Weights of a small masked image model.
Model: activation relu, depths [2, 2, 5, 2].
Training: soap at rate 0.0016, 18000 steps, batches of 256.
Rows from block 6 of a small masked image model, named by matrix and row number. Rows with one number belong to one channel. Each number is 128 + 24 x the weight over its row's rms, rounded and kept within 0 to 255. All counts start at 0. Numbers have three digits each. After the name is the row's rms in percent of the matrix's.
Before each channel's rows are labels from the 100 images, of 14848, where the channel reaches its highest value: "top examples" is what is common among them; "peak on" is the class under the peak. Only what is clearly more common there than usual is listed. The data: made-up ball-and-stick molecule models.
# c3: 3x3 conv (model.blocks.6.c3.weight, 176x176x3x3, each kernel summed), inputs 59-117
# c1: pointwise conv (model.blocks.6.c1.weight, 176x176x1x1), inputs 59-117

top examples: dark backdrop; space-filling
peak on: white ball
c3.97 111:109123142147107117126143126116142093129103115101110127126126128158103055146108105122138131170112109115099114118122134122135119094098166173105122051120135145108143109127153136101
c1.97 138:128012133147143163138157138062130136132120160093113130149149138152130067116101132122123129146147156115109130135112138086122113087119138153086095107107128133099180139118165145122

top examples: space-filling
peak on: grey ball
c3.133 111:114137154145109116079109177118126149162102142117112149119119129130134121152105115127151125193134137147116156128145103126110113111070155104130163085116120107127131126119140161131
c1.133 085:115089146156105085111138175132120134166097092114130134102135139188137116126091158110127095119085117105114104085131119145137143108120149081128125091109103097135122114100079169119

top examples: space-filling
peak on: red ball
c3.2 133:130131125144119127126116114145128108088147154111120158143130109120159180101104130130134139142135133136073107128133138161133159134165118176130134120111135138104136135110159115124
c1.2 123:135124138145126133119131129122138125120120138130113152138152132115149118094121147142126120120209170122128125117129136140125159112130132139130142121130136132160119154115138140146

top examples: space-filling; balls: three; balls: four
peak on: grey ball
c3.107 118:125131128116121123123115131132135219172097141111118154131142111118113162121142133132117123124138135121139121115178118117142138118093114092118130026142113113138102100153100118127
c1.107 114:121099138153104149137070145099137153142118119111120110152130138122162130112125114121095118125122146150129111143127139138125121095079145082137134020130127125103108144093138123160

top examples: space-filling
peak on: grey ball
c3.47 106:122121135159152128132124132131156103112120137102139106131139135141140116141095117166122096125137133146113160113128088087152069142149117106123212099131108110089097163167133153142
c1.47 094:146081122118130126106076144147154127099129113096139105107141099128089105175119130135090096130147123097143150101114125103142105119138111084157144111112095108119102157120080123149

top examples: space-filling; balls: three; balls: four
peak on: grey ball
c3.148 102:109116109124159153145152151146146235123091142085112143148113154104103168123108137140117111123154131136133142140188140144118158119112119107105112155121125144096116080125142143109
c1.148 103:147102149104152137143154134131149154131122102147103129147132146121152146135128148118118095122133105134149126126180128135136170142104126093111132181100139164143102123127145121093

top examples: space-filling
peak on: grey ball
c3.12 106:126128142141126117163143138097140111159148105100112148145133116078141098127134142106084131123138111142134150104130099107139170137106125110108121188176105110111118105129129116108
c1.12 120:112117142132135127175125153155108136123136133096101113115115111131136096096125130143061124117107101123119121156128153120129158120121116109144124127133077123200131119139152149131

top examples: space-filling; balls: three; balls: five
peak on: white ball
c3.68 107:137138136115129158141151142140118181146094110114108105135146090132172163123143162129107132140126135088096156048184100130116115151104123110186136119135146102128134127119115153137
c1.68 098:128193114140107127146124112134116170127131125076131121152120100159146138101136142110126108134083120130093115081158142117126154149130133113194104104156112119141118138117096134138

top examples: space-filling
peak on: grey ball
c3.151 111:143115110135092126117146134135116145103104080148091148138142154130085146136133159135124092140147096146159163131143112138136069143094152114134140120147142108137104169169159127101
c1.151 114:138137131112145131136121141097131104124127109095120117140146157118113143128147130137143140114173114150142117153126105138104133102109145120155112148143123131126069181142120122114

top examples: space-filling
peak on: grey ball
c3.161 114:136131107108119130190117134134165136125159096119116130144122114090149120117131126107094147126118153142138115140111132144132151110127130112127102116085155140156130125118119116125
c1.161 122:145168128169130149151127143142132154131134145121102118128148115136207146129132112113078133128170159151143116115118119161134155117130090109119137105124127167172140142156145121104

top examples: dark backdrop; space-filling
peak on: white ball
c3.132 094:137133100092115129134079147090109139127118093152143092068135164173148177119121140147140135138131161132104127136109170113103088133154135148128097164088146075164148134111104112136
c1.132 089:114124118136114113122144117118110127162123120131150093069129147165133177127118181145114120148085128126118109143125131132093103118139103113107147153093179104155127158117126132124

top examples: space-filling; balls: three; balls: four
peak on: grey ball
c3.13 113:176103110120141147137137123106139192107078131125062119154139146156116117128128129136165104110108122090137127125155159101122103119133135108146125208133143150073109126153132126138
c1.13 106:133152127128105152122136140115135149131126116135127122112133158181082127139114138124136106112092125128113090117142132169121136121135099121146160156127116129161135102097140162151

top examples: yellow ball; space-filling
peak on: yellow ball
c3.56 139:130132135143144132123097146078146144118129138123119167109131136104115137102148103130139117121081133110074085132143104157127178138124126166140156138126139101105134138172071152126
c1.56 104:144132126168148136112118132080126116122152133119123126147143140110127124088135108134158147138046116121102096136133113183121180115117158134114145142133118115107121151142117134133